Weights of a small model that answers yes/no questions on an image's attributes.
Model: encoder arch resnet_bottleneck, encoder activation relu.
Training: 5800 steps, batches of 384.
Rows from block 5 of the image encoder of a small model that answers yes/no questions on an image's attributes, named by matrix and row number. Rows with one number belong to one channel. Each number is 128 + 24 x the weight over its row's rms, rounded and kept within 0 to 255. All counts start at 0. After the name is the row's rms in percent of the matrix's.
Before each channel's rows are labels from the 100 images, of 14848, where the channel reaches its highest value: "responds to" is what is common among them. Only what is clearly more common there than usual is listed. The data: simulated fluorescence microscopy of cells. In brackets: how many of the 100.
# convs1: 3x3 conv (encoder.blocks.5.convs.1.weight, 112x112x3x3, each kernel summed), inputs 0-111
# convs2: expand pointwise conv (encoder.blocks.5.convs.2.weight, 448x112x1x1, transposed), outputs 0-149

responds to: dim (100); vacuoles (46); cyan stain (46); look: ring around the nucleus (29)
convs1.108 099 [140 149 128 127 133 121 147 124 121 125  87 104 142 127  97 140  44  77 122  93 125 189 128 153 126  86 133 153 118 143  90 122 110 127 133 174 142 122 100 123 127 149  87 107 122 111 102  99 142 121 124 131 111 118 142 114 108 114 157 133  86 132 128  80 125 133 142 137 132  98 137 132 135 116 115 177 128 145 156 130 103  79 127 107  93 103 123 108 121  69 139 114 149 118 174 120 151  78 127 134 137 140 128 161  88 139 152 113 140 105 157 118]
convs2.108 098 [142  97 112 192 104 150 119 146 126 110 128 175 112 128 113 119  95 144 117 109  98 126 112 155 134 131 145 116 124 162 117 125 120 114 116 130 125 111 110 123  92 169 146 131 129 135 138 153 135 126 136 116 127  62 120 134  79 113 142 150 119 165 168 133  60 106 101 129 145 115 105 111 159 167 114 130 151 120 108 173 139 146 131 141 140 137 136 124 138 172 151 126 106 154 163 140  88 134 119 188 128 128 105 136 109 110 130 118 125 105 108 106 136 135 114 157 181 119 126 120 120 100 126 178 130 122 105 108 132 187 142 131 119 118  97 120 118 116 100 135 137 112 136 161 162 156 134 102 130 142]

responds to: membrane rim (80)
convs1.76 077 [110  84 159 118 131 116 107 117 162 102 123 110 148 120 169  75 118 151 141 162 173 130 108 118 134 162 105 102 135 116 134 103 136 139 101 135 126 145  82 120 101 127 148 123 107 110 150  98 138 142 174 159 156 135  95 115 152 132 133 112 155 118 101 116 139 157 169 138 138 150 125 125  99 110 114 153  90 100 135 154 110 122 145 134 145 130 176 130 128 148  72 124 161 139 176  67 108 131 118 131 139 148 105 127 142 157 102 107 100  97 164 170]
convs2.76 096 [132 145 137 148 155 152 113 138  92 115 134 126 139 146 156 157 126 119 125 160 137 111 131 114 146 124  72  85 154 157 140 148  88 107 144 106 111 115 146 182 153 113 142 117 122 129 149 123 148 120 162 108 145 150 158 103  87 127 128 130 142 143 161 159 115 134 125 141 103 138 134 143 110  92 134 131 132 118  85 187 138 120 133 126 132 183 114 110 122 138  89 122 167 134 140 161 155 168 153 155  79 125 144 130 121 115 103 118 115 107 166 133 140 155 190  80 136 137 164 128 163  95 130 170 137 118 127 134 152 136 135 125 116 142 138 114 147 101 141 186 120 155 113 140 105 139  99  94 155  96]

responds to: ring around the nucleus (84); few cells (72); cells: one or two (72); dim (58)
convs1.61 092 [119 115 141  79 119 135 162 113 137 119 165 115 112 141 154 104  92  99 111  93 112 105 141 128 146  74 126 129 110 128 154  89 122 126 141 150 107 129 120 121 101 173 112 136 105 122 120 113 130 146 116 183  88 121 127 104 153  93 119 154 115 105 110  96 115 114 117 143 136 106 140 134 148 144  89 145 164 121 103 170  80  79 100 120  68 115 123 114  97  65 121 121 121 122 110 147 120  84 118 130 150  94 128 117  83 108 121 150 122 116 119 154]
convs2.61 098 [160 130 184 187 104 167 129 151 126 142 101 121 108 204 106 116 131  59 116 112 126 124 128 121 137 126 115 110 152 110 140 168 148 136 132 123 132 107 132 110 121 121 124 138 140  94 135 117 140 119  94 120 135 127 150 165 101  85 107 148  99 158 140 122  91 146 120 133 133 150 139  95 134 123 129 132 125 111 162 166 109 118 173 117 155 104 119 110 117 141 144 142  64 137 141 140 124 140 131 110 120  94  92 118 138 100 129 130 129 109 126 147 127 118 147 178 116 141 134 149 144 107 150  21 133 118 118 129 117 133 122  78 169 123 118 124 163  95 175 132 149 112 131  99 142 130  53 159 137  90]

responds to: membrane rim (56); few cells (55); cells: one or two (55); fibres (38)
convs1.105 101 [140 120 109 125 120 180 153 148 138 128 138 130  84 142 183 130 145 134 133 109 168 160 137 124 109 131 167 159 152 151 142 153 118 189 117 209 111 135 102 127 159 127 146 136 146 130 136 124 117 172 130 192 148 112 117 127 155 108 118 121 133 108 148 155 115 113 132 157 134 118 151 130 129 140 157 127 189  92 159 141 123 110 133 135 154 116 118 140 114 123 132 183 180 139 114 139  88 141 126 135 122 139 131 153 130 164 122 134 138 156 145 167]
convs2.105 102 [115 176 180 146  78 150 139 109 147  98 184 134 130 172 151 159 117 135 143 147 100 145 144 112 171 143  83 120 159 134 139  86 144 118 118 133 106 130 123 136 126 121 100 132 133 130 132 163 194 124 163 128 167 102 107 103  97 142 137 116 155 129 126 116 107 125 147 122 108 139 151 129 109 100 164 121 130 132  96 121 133 101 129 160 163 117 110 103 116 142 135 138  78 113 152  95 123 130 103 111  86 138 127 142 146 142 156 155 124  61 139 131  96 156 179 128  77 110 116 101 137 120 149 147 147 138 118 123 124 116 118 184 126 118 129 121 121 148 135 132 137 134 128 187 138  74 113 131 169 128]

responds to: ring around the nucleus (93)
convs1.53 117 [ 89 139 151 129 130  99  98 110 177 129 106 104 149 158 177 170 114 108 138  95 171 138 145 111 136 118 157 161 116 151 101 136 103 160 105 130 181 132 139 110 160 182  93 154 141 132 109 116 101 120 133 165 100 126 171 171  90 153 140 120 136 115 143 118 124 145 117 119 142 138 129 135 131 113 142 102 126 185  91 122 149 141 166 109 102 113 114  92 125 102  87 147 136 126 113 118 142 138 157 144 117 150 142 133 156 145 181 161 115 122 125 125]
convs2.53 095 [110 115 129  87 164 116 139 132 134 155 143 130 104 156 110 141  91 100 149  98 116 122  51 146 107 110 108 154 138 127 127 100 113 121 123 132 135 131 123 156 189 151 119 139 136 118 128 112 136 112 108 124  98 100 145 110  99 126 114 119 135 117 159 137  87 110 133 109 144 131 146 147 111 122 146 135 124 173  76  92  95 122 101 125 157 189 110 136 140 129 140 115  91 121 116 131 137 118 146 164 156 129 117 117 119 137 133 117 137 117 157 153  92 210 113 129 152 110  96 170 123  98 122 177 153 117 119 125 158 152 135 134 195 122 167 133 110 136 118 138 130  88 144 117 113 156 131 152 134 148]

responds to: few cells (58); cells: one or two (58); fibres (55); ring around the nucleus (42)
convs1.60 088 [172 109 124  72 131 158 115 127 142  87 114 125 147 139 164 123 148 110 145 135 100 154 145 117 119 116 167 178 153 154 108 127 163 155 132 125 136  98  95 142 123 161 133  99  88 104 124 161 137 187  97 132 135 118 151  89 121 133  96 117 152  96 127 150  94 157 117 117 100 105 124 120 158 108 138 129 140 111 124 147 138 126 167 145 126 108 132 146 134  77 106  99 140 146 106 167 136 117  95 128 193  92 129 153 128 123 157 157  95 115 141 109]
convs2.60 092 [129 171  80 163 147 141 111 137  99 102  99 109 158 166 112 123 138 129 128 135 120 121 154 158 159 164 141  82  99 199 132 123 126  84 135 138 135 145 134 127 139 124 132 121 161 153 118 150 119 122 117 117 158 125 104 117 156 114 137  76 143 104 190 129 102  86 107  86 135 144 135 154 130  99 119 150 134  87 133 142 147 144  93 134 134 130 112 120 108 132  99 131 139 136 193  83 134 105 138  95  75 143 139 142 146 157 105 147 137  90 144 158 120  54 113 223  87 100 140 144 119 153 159  83 123 151 134 144 101 109 108 128 111 137 133 143 133 110 168 144 109 154 149 101 104 145 145 156  81 117]

responds to: membrane rim (65)
convs1.70 084 [138 133 129 103 163 171 150 115 143 107 100 104 153 131 121  96 105 125 147 109  77 107 148  95 145 139 112 154 121 202 140 158 153 112 116 118  98 141 149 112 156  96 137 120 118 128 130 141 155 133 165 137 166 119 117 103 104 121 116 161 109 123  86 111 136 138  97 157 146 123  89 156 174 176 136 127 133 116 156 162 129  96 102 124 125 140 120 172 124 154 161 152 142 123  97 137 127  99 113 127 154 153 113 124 141 120  79 138 188 155 138 145]
convs2.70 096 [134 145 128 129 147 119 120 109 173 155 109 154 143 115 150 118 129 136 138 145 105 114 147 125 111 118 128 114 137 154 114 163 120 151 156 147 141 130 163 158 110  94 125 122 137 143 122 115 173 167  82 133 171 182 110 147 155  80 156 142  93 148  93 154 161 127 146 143 102 143 144 145 125 114 165 106 169 102  99 109 120 116 162 107 161 131 135 121 139 148 126  90  81 106 111 131 133 186 134 125  48 132 144 104 128 132 164 138 178 106 131 140 136  98 105 121 115 141 164 128 128 125 125  97 157 127 136 112 126 165 116 137 141 134 176 124 166 150 106 130 124 137 166 110 129 141 102 104 106 125]

responds to: red stain (52); fragmented nuclei (37)
convs1.67 103 [ 97 161 149  53 132 117 153 153 173 111  98 107 133 116 117 116 156 183 165 130 148 144  99 118 126 116 106 130 105 133 134 143 121 111 157 140 134 109 128  83  91 105 146 130 144 146  89 102 148 129 141 128 162 121 113 123 128 105 131 154 144 134 107 112 148 121 143 140 142  99 132 170 128 129 119 133 132 138 173 153 159 131 116 116 147 157 111 169 111 124 161 118 146 103 127 130 108 141 152 188  98 108 123 112  93 210 124 126 128 163 148 143]
convs2.67 098 [150 103 138  76  88 130 113 174 122 120 103 167 204 128 108 127 174 132 117 148 106 161 100 156 113 118 148 185 148 102 165 160 162 121 151  85 135 110 153 113 111 133 129 122 128 152 113 121 121 161 103 125 105 102 133  79 129 170 128 152 139 138  97 124 117 125 119 111 125  94 107 120 100 145 128 164 124 121 163 147 115 133 147 156 193 131  72 140 177 128 135 118 181 130 145 154 143 149 108  95 120 117 126 115 110  84 155 128 126 162 108 137 119 116 153 178 117 152 127 131 167 177 125 138 126 109 118 119 148 159 117 116 115 128 149 112 116 156  87 117 120 105 145 133 107  86 166 148 130 101]

responds to: smooth cytoplasm (77)
convs1.29 070 [116 130 138 168 152 165 129  55 105 141 177 126  73  70  85 123 129 126 124 127 138 126 178 131 124 125 149 144 102 130 110 121 144 124  86  84 115 108 151 125 161 118 131 131 117 134 122 123 144 119 116 109 138 138 152 149  71 164 126 134 153 143 118 124 160 130 130 113 145 162 107 142 155 117 139 140 102 178  99 126 128 143 135 181 140 121 136 135 131 140 155 125 115 116 121 112 185 113 122  98 135 134 149 122 123 106 129 115 157 147  67  91]
convs2.29 097 [149 144 167  96  73 122 123 151 156 110  98 144 119 225 122 154 139 136 128 121 143  89 187 135 104 151 135 110 108 190 137 104  93 124 130 111 113 122 135  89 101 135 116 120 122 152 162 133 123 141 125 119 137 141 135 120 149 175 130 138 106 123 103 153 147 138 135 149 108 174 104 135 138 130 150 129 135 120 136  86 139 114 144 113 132  78 136 107 141  95 103 136 147 120 129 133 131 141 125 144 138 127 162 157 125 116 144 148 148 129 182 117 160  99 131 145 112 129 130 133 126 114 153  92 143 128 121 127 139 118 132 137 161 125 138 115 120  97  87 182 141 124 121 168 157  90 126 131 139 133]

responds to: out of focus (100); long thin cells (39); fragmented nuclei (36)
convs1.21 095 [149 138 141  74 124 114 130 107 159 120 134  73 147 138 109 126 125 141 143 138 129  83 150 114 117 140 116  95 103 141 126 114 123 106 121  46 128 117 153  91 147 136 121 121 160 129 105 144 134  82 157 154 124 136 163 143  91 154 155 128 170 104 121 127 112 142 105 148 123 159 140 151 119  93 163  78 112 176 125 131 140 158 121 141 138 159 119 145 118 152  95 115 113 111 103 168 140 145 117 183  99 121 115 158 158 166 113 133 107 127 122  99]
convs2.21 106 [154 156  88 163  92 143 124  97 104 130  98 115 222 166 138 134 147 169 126 103 149  76 140 115 108 105 144 126 139 160 132 131 150 105 138 131 143 125 132 141 123 133 136 131 133 129 137 134  87 124 107 132 153 125 119 104 166 147 126 144 122 125 108 145 116 134 111  94 125 121 131 133 186 133  93 110 126 105 137 126 124 144 146 138 147 118 113 143  66 149 118 115 107 137 131 113  94  85 127 145 129 106 116 135 138 150 165 133 141 100 169 124 145 102 198 188 115 106 144 134 150  40 133  88 139 166 111 129 137 147 151 131 153 119 148 155 107 146 134 200 118 119 102 111 124 101 108 131 126 113]

responds to: crowded (98); cells: ten or more (98); out of focus (72)
convs1.77 102 [112 116 111 167 137 115 140  64 116 119 136 133  87 116 115 150 144 114 109 116 130 118 129  91  95 120 117 102 120  92 146  95 139 115 135 104  90 157  91 131 111 124 147 151 104 106 160 107 104 153  94  97  94 164 121 153 133  89  90 116 124 110 164 114 138 109  70 128  88 110 117 129 100 128 111  89 107  96  93  82  95 113 110 136 126 125 161 138 119 122 127 151 117 130 127 103 120 135 115 160  97 150  96 104 114  86 111  95 103 127  82 138]
convs2.77 103 [105 132 144  69 180  87 121 148 114 111 152 135 152 165 138  99 154 149 137 102 155 106 132 102 122 148 133 135 105 104 138 118 135 117 100 111 123 116 140 137  89 152 141 120 121 126 134 112  95 113 109 116 117 122  95 152  88  89 104 136 113 127 137 122 129 130 111 110 141 136 107 106  93 130 121 130 112 158 112  97 118 131 110 119 124 180 171 156 175 141 122 126 142 116 133 147 119 129 141 106 132 152 107 123 123 110 128 149 143 121 128 113 115 164 114 103 152 142 146 126 116 119 149 138 146 139 139 130 117  85 123 110 124 115  86 121 137 121 146 169 134 142 118  86 123  83 139 121 150 150]

responds to: few cells (69); cells: one or two (69); fragmented nuclei (55); bright spots (34)
convs1.9 104 [161 135 105 145 135 119 160 163 188 124 159 138  93 141  89 125 115 101 129 117  89 154 104 152 145 117 116  78 114 102 142  84 127 117 110  87 137 105 108 123  88 132 125 148  74 184 106 149 126 117 149 118 118 120 102 106 132 124 163 116 116 140 144 106 147 161 134 114 124 145 164  67 119 105 121 122  94 115 128 118 111 132 139 130 146 141 133 129 168 109 134  88 116 119 118 124  95 128  87 150 130 127 126 165 123 155 158  83 107  82 155 130]
convs2.9 097 [133 125 142 152 111 118 138 133 122 147 133 154 132  40 140 169 124 135 114 118 140 108  95 126 126 173 109 177 120 114 133 162 136 121  98 120 131 125 118 118 114 170 133 126 133 136 148 105 136  90 103 108 101 118 123 122 130 166 111 137 125 145  99 111 107 184 114 144 144 130 151 128 137 125 165 146 117 113 113 140 129 160 148 111 150  95 109 127 144 196 153 138 173 138 100 110 124  94 142  77 126 117 137 129 148 167 121 118 117 136 126 141 154 162 135  94 105 154 159 144 161 150 127 145 116 123 119 128 136 147 136 123 139 138 124 103 137 129 145 152 121 138 120 100 115 128 151 129 128 145]

responds to: out of focus (98); ring around the nucleus (49); smooth cytoplasm (48)
convs1.91 093 [135 118 123 125 174 131 140  91 168 140 150 124  89 142 119 130 111  84  86 106 125  98 125 125 129 108 127 128 130 193 144 143 121 138 115 115 105 130 131 152 103  88 110 144 171 166 154  95 170 133 125 133  91 149 145 155 132 116 130 169 128 106 131  96 146 136 110 164 117 102 128 125 112 117  95 122  98 139  92 137  77 101 113 132 109  93 126 118 155 142  98 142 156 141  86  99 147 121 108 159 143 114 122  96  87 116  81 138 177 142 102 131]
convs2.91 098 [124 124 153 137 148 119 136 150 108 103 120 130 143 187 155  98 146 142 134 124 124 128 142 111 125  91 102 120 103 116  81  38 117 121 160 152 142 120 118 160 138 115 118 143 129 128 153 110 136  86 121 137 165 128 139  61 105 130 103 123 139 136 176 119 107 117 153 115 101 124 130 148 105 118 118 132 139 138 150 112  73 143  93 130 143  91 113 110 139 109 118 138 126 162 160  98 121  93 133 119 111 107 151 154 154 122 117 105 131 134 129 138 153 135  79 173 118 132 130 121 105 135 101  61 109 150 109 142 130 118 102 168 131 105  66  78 135 112 134 135 137 110 125  97 133 112  89 155 147 109]

responds to: dim (89); ring around the nucleus (84); few cells (57); cells: one or two (57)
convs1.88 116 [164 132 124 103 128  88 143 135 150 132 141 146 146 139 155 159  29  77 126 104 145 126 142 135 113  96 164 159 123 135 138  78 119 149 180 125 142 107 134 144 126 145 107 154 116 150 133 124 115 127 130 121  75 138 146 149 100  98 130 139 114 115 167 107 151 139 109 132 126 154 154 126 119 108 108 153 124 143 122 128  95  75 116 132  93 125 110 108 114  71 116 139 148 151 116 115 152 101 124 153 120 119 112 126  88  82 147 157 136 112 154 145]
convs2.88 096 [147 110 151  83  91 118 124 169 139 128 131 155  92  50 115 131 122 103 126 136 130 103 115 113 153 103 155 129 145 178 115  58 136 118 132 136 137 130 111  87 129 109 110 138 129 132 105 127 143 142 117 125 121 174 149 143  88  62 127 113 115 134 148 120 124 136 110 103 134 142 124 162 176 110 148 137 133 118 123  76 121 143 134 158 116 118 144 138 136  28 161 121 137 143  99 123 146  96 130 158 112 125 133 118 134 120 110 117 148 138 143 138 117 131  73 124 159 105 102 174 149 162 179 124 144 125 144 116 110 140 128 146 126 119 172 120 132  67 131 133 133 128 123 142 143 110 150  98 155 115]

responds to: membrane rim (47); yellow stain (44); fibres (34)
convs1.107 098 [107  97 111  82 125 106 139  99 101 122  83 118  78 134 130 121  95 124 149  86 155 122  95 163 131  96 122 135 124  81  96 133 120 128  87 138 116 122 138 125  75 154 105  77 126 129 123  87 107 106 108 120  99 110 125  83 126 101 113 110 116 151 108 117  87 152 133 104 144  98 129 101 117 117 110 176 135 139 142 115 157 119 146  82 120 111 111 118 141 104 176 124 143 114 131 103  86  98 132 124 116 140  89 119 100 116 159 144 126  84 147 117]
convs2.107 100 [126 153 120   4 104 123 129  74 116 112 145 146 126  84 137 122 122  95 115 140 146 146 138  80 142 111 124 161  99  90  90 121 117  92 127 114 130 124 131 144 128 156 132 134 125 151  98 119 144 168  96 115 141 130 134 108 124 118 129 127 148 118 150  70 129  82 109 152 122 159 103 125 109 115 153 120 145 119 122 144 137 140 124 107 130 156 121 114 156 183 124 122 173 124 143 131 134 121 133 172 157  79 112 117  86 108 116 134 116 165 115 134 134 136 123 171 130 121 113  90 152 142 155 144 128 118 140 142 100 163 128 107 157 123 110 130 127 126 158 146 125 100 129 111 168 119 141 127 120 172]

responds to: out of focus (97); smooth cytoplasm (65)
convs1.16 075 [142 125 142  65 147 124 153 143 129 156  96 156 118  98 125 131 109 137 127 166 126  72 114 108 165 165 128 104 161 149 160 122 134 127 160 166  83 123 146 115 155 160 125 111 164 131 144  86 125 143 101 142 109 125 115 136 154 139 153 149 147 127 113 144 118 107 160 147  95 121 130 139 139 112 114 119 148 166 154 112 122 130 142 120 140 155 213 129 129 117 116 168 127 141 158  85 123 123 106 117 101  73 118 139 134 115  88  92 133 159 115 132]
convs2.16 098 [160 139  99 102 127 180 120 144 139 122 140 167 200 167 131 139 121 113 116  72 153 134 132 151 105 136 137  84 109 127 132 123 121 131 109 129 130 132 131 130 143 123 118  93 124 116 139 157 125 138 118 103 146 128 116 139 139 161 137 139 106 139 182 131 124 126 102 137 130 146 136 162 134 128 111 130 109 138 118 170  80 116 130 117 141 118 129 117 122 157 101 130 135 124 224 106 119 176 143 111 164 111 141 152 104 135 115 136 159 125 185 142 115 160  64 115 150 145 164 138  89 174 158 150 125 102  83 125 105 157  88 119 116 132 180 126  98 136 101 140 138 133 140 129 135  92 126 135 120  91]

responds to: cells: six to nine (56); dim (55); fibres (37); ring around the nucleus (30)
convs1.17 108 [ 83 121 115 108 159  98 110 114  95 155 125 115 117 109 125  93  87 128 149 112  79 126  99 117 121 109 130 147 120 121  91  90 101 117 100 142 113 109 162 129  98 115 103 120 150 112  80  56 114 134 123 131 107 135 142 129  78 131  99 129 100 111  97 134  92  85 103 135 148 134 109  82 106  82 134 134  88 125  90 130 114 124 131 138  95 133 106 121 120  96 120 111 102 122 118  68 139 100 115 119 106 101 131 110 104 110 131 126 140  93 109 152]
convs2.17 097 [137 132 141  96 134 110 159 137 127 109 116 124 109 117 133  70 176 129 131 140 132 155 160 170 134 161 146 142 134 179 163 142 128 125 157 149 126 121 102 110 118 165 144 126 114 131 128 146 108 119 142 135 128 108 154 138  84  62 109 163 143 133 173 131 103  98 149 172 141 119 110 118 144 136 111 140 133 116 113 143 141 152 149 116 130  97 159 114 141 108 122 122 135 153  93 106 119 132 132 127  83 125 129 146 138  79 144 152 125 147 113 129 107  73 160 152 142 127 100 112 101 154 154 142  98 108 148 134 143  97 119 127 153 108 105  77 121 136 109 143 119 111 111  95 123 103 122 135 109 142]

responds to: fragmented nuclei (55); bright spots (29)
convs1.101 093 [140 159 127 139 113 177 135 166 133 123 132 100 160 111 116 112 154 149 131 127 119 159 133 186 143 164 123  82 129 112 121 107 155 153 166  76  91 112 126 105 100 100 137 155 119 108 132 108 105 110 127 120 148 119 119 106 115 124 128  94 160 150 117 142 126 192 116 144 100 101 176 131 137 144 117 135 122 173 168 140 115 146 128 112 135 155 138 147 153 168  90 111  87 127  66 150 110 132 132 121 153 126 124 155 144 120 100 114 103 106 148  88]
convs2.101 101 [143 121 118  71 173 155 131 127 120  91  82 138 169  91  97 122 100 120 138 131  85 138 122 103 163 116  88  76  92  90 125 138 125 131  99 147 135 131 109  86 174 160 128 136 127 145 139 120  84 119 152 152 109 133 114  87 125 134 104 123 100 115 172 154 114 173 135 118 114 107  93 154 149 148 109 126 125 128 153  98 138 124  81 152 110 109 127 110  99 126 124 118 172 142 141 120 118 137 126  83 125 132 108 111 129 166 151 128 151 111 133 139 152 125 156 128 136 140 119 104 114 112 158  85  96 156 106 143 121 107 112 106 156 136 136 154 121 112 132  89 124 134 139 134 191  96 132 125 150 146]

responds to: ring around the nucleus (62); few cells (52); cells: one or two (52); smooth cytoplasm (38)
convs1.103 087 [ 90 105 128 138 164 132 165  89 128 123 115 123 134 115 113 130  76 122 132 102 126 135  87 159 127 111 141 142 131 162  78 128 141 135 160 106  91 152 143 130 102 107 101 123 152 143 116 116 125 132 141  80 111 112 143 101 149 122 112 154 108 149 113 101 117 133 132 129 126 144 133 145 142 117 137 159 127 136  87 153 101  83 139 103  85 156 122 128 149  92 140 129 119 117 117 164 133 182 110 131 137 207 136 106 106 103 118  98 183  72 148 133]
convs2.103 095 [132 146 120 115 146 175  97 145 109 149 101 152 113 157 100 107 170 128 133 155 112  92 155 143 105 140 115 178 127 107 173 109  97 122 146 126 172 116 116 133 129 118 143 143 141 141 129 150 158 141 119 123 187 141 125 113 139 109 136 164 132 109 119 168 154 134 147 168 133 107 136 178 159 100 165 137 132  94  83 130 169 153 143 151 131  94 151 142  83 124 102  96 137 110  72 142 138 121 168 112 150 117 139  90 145 120 156 120 125  93 126 106 128 173 150  83 134 114 125 132 107 126 118 222 146 110 132 126 155 172 145 115 165 149 134 140 152 127 150 175 122 128 139 125  70 123 149 125 138 129]

responds to: few cells (63); cells: one or two (63); fragmented nuclei (43); membrane rim (43)
convs1.90 069 [127 140 139 115 126 123 156 172 148 158 111  94 115 144 110 114 170 136 144 169 122 122 117 171 146 110 124 148 105 122 120 165 119 135 131 142 102 146 107 136  80 106 101 103 111 112 125  97 105 102 146  99 169 130 123 115 134 145 175 123 152 150  97 149 159 119 130  92 137  79 145 156  96 113 106 131  87 112 174 133 156 188 113 156 173 119 148 124 119 149 144 140 110 113 131 143 137 120 137 170 114  90 168 112 122 170  90 116 123 144 160 150]
convs2.90 100 [120 145 127 115 209 151 139 125 157 123 148 130 102 125 167 104  98 172 119 122  85 125 122 106 140 134 140 163 106 165 125 151 122 121 119 153 137 147 137 126 132  61 147 114 135 109 136 147 120 161 138 162 184 130 133 145 113 121 141 120 129 124  91 171 132 127  67 100 122 133 118 124 146 119 123 105 120 160  97 160  85 103 163 155 122 126  88 147  97 108  97 121  98 162 103 129 119 157 112 106 124 175 136 102 104  89 169 134 177  96 139 102  83  70 118 130 110 141 120 107 154 189 146  92 138 128 129 173 131 172 112 125 145 127 159 118 111 149 122 105 129 107 128  86 123  89  91 138 115 109]

responds to: fragmented nuclei (75); few cells (51); cells: one or two (51)
convs1.109 096 [149 156 107 150 103  83 146 150 143 127 159 135 104 162 128 162 151 113 155 153 128 148 141 160 144 152 119  99 146  76 117  77 111 102  88  94 121 115 102 143 166 134 141 104 112 162 107 131 129 125 119  73 132 107 133 175 144 161 137 116 159  97 162 140 105 126 126 108 118 153 162 136  98 129 130 120  83 139  97 107 101 145 146 119 117  94 115 130 142 115  71 115 107 123  96  97 126 105  82 147 140 108 165 139 115 130 125  85 126 125 142 117]
convs2.109 099 [129 130 100 139  99 117 144  99 118 113  96 154 156 169 128 114 143 120 121 133 150 133 157  90  95 109 132 110  89 118 132 114  95 144 133 111 119 126 116 110 147 121 141 135 129 119 125 102 153 117 152 120 107  91 121 126 156 151 133 112 127 128 128  96  55 172 127  83 154 182 136 124 113 118 124 130 146 115 107  73 127 105  92 150 130 135 164 117 131 105 117 102 104 151 126 141 125 120 141  96 150 119 126 154 178 203 144 155 154 113 166 114 114 102 126  84 108  97 153  93 149 124 138 142 138 159 141 143 101 180 117 149 132 119 171 111 139 153 150 183 148 131 173 101  57 120  71 129 127 160]

responds to: out of focus (59); cells: one or two (52); smooth cytoplasm (48); fibres (38)
convs1.89 089 [137 120 135  84 169 104 117 117 138 157 102 105 130 103 138 169 144 117 190 169 120  97 178 101 133 142 124 112 102 173 115 143  87 154 146 110 125 128 135  98 161 147 101 102 137 113  76 126 106  92 143 145 125 126 144 196 106 156 116 149 125  96 128 115 114  99  98 165 140 176 141 132 135 109 141 120 135 149 117 139  77 112 133 139 136 158 109 139  88 160 138 127 137 117 131 153 168 146 123 147 127 167 125 129 111 143 133 154 152 147 139 122]
convs2.89 096 [123 164 104 109 145 138 132 134 126 118 131 125 159 187 140 151 105 148 132 124 109 112 159 149 151  91 120  83 168 148 126 124 111 118 153 146  93 109 138 128 140 133 108 149 150 164 108 166  91 139 116 124 166 130 118 161 158 166 145 163 140 158 125 164 113 124 137 123 131 180 114  74 131 113 123 128 129 105  87 110 160 130 138 115 109 168 142 142 103 147 113  97 111 134 152 167 126 138 127 132  96  99 141 108 151 158 143 141 184 137 187 183 106 186 116 116 162 151 122  93 104  94 142 139 125 139  94 132 116 130 153 113 155 101 158 128 141 150 115 125 141 124 109 176  75 115 103 120 117 157]

responds to: smooth cytoplasm (62); cells: three to five (51); ring around the nucleus (31)
convs1.2 087 [140 137 126 108 138 175 167  98  73 155  96  97 127 170 130 133 138 170 107 155 105  93 167 196 135 134 161 154 131 146 100 144 142 142 133 134 121 146 149 132 137 106 153  96 154 109  81 125 105 142 133 137 151 124 152 154 102 130 103 134 160 140 122 127 119 121 130 139 137 101 135 149 177 162 122 170 105 149 115 146 114 129  94 137 110 133 107 196 137 152 138 121 112 143  61 125 150 114  97 133 136 115 138 121 109 151 102 139 135 111 142 112]
convs2.2 105 [112  94 148 146 140 156 108 125 147 135 153 137  99 109 136 149 132 183 103 130 137 175 145 193  99 133 162 165 129 132 107 134 127 132 162 123 149 121 135 115 123 139 108  97 134 121 132 141 162 145 136 100 225 121 112 152 139 126 146 144 117 124  92 144 164 101 127 115 159 175 160 104 111  94 114 122 120 117 102 178 106 107 135 149 130 169 136  95 136 113 153 139 110 130 189 107 163 148 118 165 103 148 172 128 127 142 151 118 161 106 110 102  89 141 134  85 146 111 147 141 142 163 115 115 151 168 130 111 140 137 142 128 120  99  97 173 126 124 141 129 128 160 152 177 138 126 130 139 159 135]

responds to: out of focus (100); cells: three to five (52); fragmented nuclei (35)
convs1.26 079 [147 109 143 116 163 105  97  94 135 164 113 117 124 117 141 104 149  91 182 156 112  78 127  68 128 132 129 108 104 168 130 113 106 130  81  95 116 129 157 120 138  88 122 103 152 160 124 169 167 118 139 137 112 105 132 134 128 146 149 143 145 103 122 129 128 133 120 131 125 121 129 109 158 119 104  55  95 168 121 129 112 130 127 114 104 138 160 137 111 117  91 121 112 114 107 117 152 146 105 106  94  78 108  97 108 148  84 125 105 131  87 126]
convs2.26 097 [157 149 128 169 133 141 172 113 155 109 141 134 146 130  99  80 154 148 115 146 152 130 115 116 156 104 100 189  78 121 141  87 129 105 103 118 143 116 145 119 167 161 130 141 139 161 125 130 136 143  96 118 134 134 142 161 121  92 139 116 151 137  96 113 130 113 115 117 150 113 102 162 126 138 106 142 129 110 100 133 151 130 152 170  93  77 133 131 167 122 133 126 130 114  99 135 142 117 110 155 106 104 128 102 136  54 152 129  86 133 171 132 113 118 112 167 163 149  80 153 151 165 129 111 147 116 141 134  89 136 134 122 156 104 152  59 111 114 140 144 125  83 130 117 112 166 130 100 139 154]

responds to: membrane rim (87); cyan stain (59)
convs1.62 084 [132 126 136 135 138 134 143 168 117 165  95  90 154 140 159 102  93  98 137 128 162 100  83 115 160 151 119 144 101 110  80 129 127 113 117 160 119 170 116 122 110 115 144 129 117  84 139 101 120 126 118 102 150 101 133  93 109 143 133 110 140 153 105 135 156 105 126 104 173  86 142 160 157 128 129 133  92 135 165 100 116 165 122 109 123 159 147 116 124 129 134 117 138 100 115 136 139 133 154 135 165 176 107 145 189  94  93 108 154  79 126 156]
convs2.62 099 [133  91 117 127 114 149 159 139 158 133 103 118 144  68  96 130 119 158 140 130 105 192 194 115 119 160 113 135 133 133  91 123 104 156 128 178 140 124 124 120 160 150 127 119 140 146 142  99 128 144 117 149 125  96 103 125 113 141 149 128 150 102 130  89 128 125 135  93 124 135 117 147 109 131 123 139 126 159 151 123 129 131 131 125 152  76 117 130 149 108 173 131 163 154 154 111 130 139 154 104 102 151 110  74 150 116 146 140 152 137 131  85  85 148 116 115 174 135 109 127 145 158 134 141 107 175 136 132 117 135 150 104 120 146 148 137 172 127  84 165 131 116 119 138 175 134 126  65 157 136]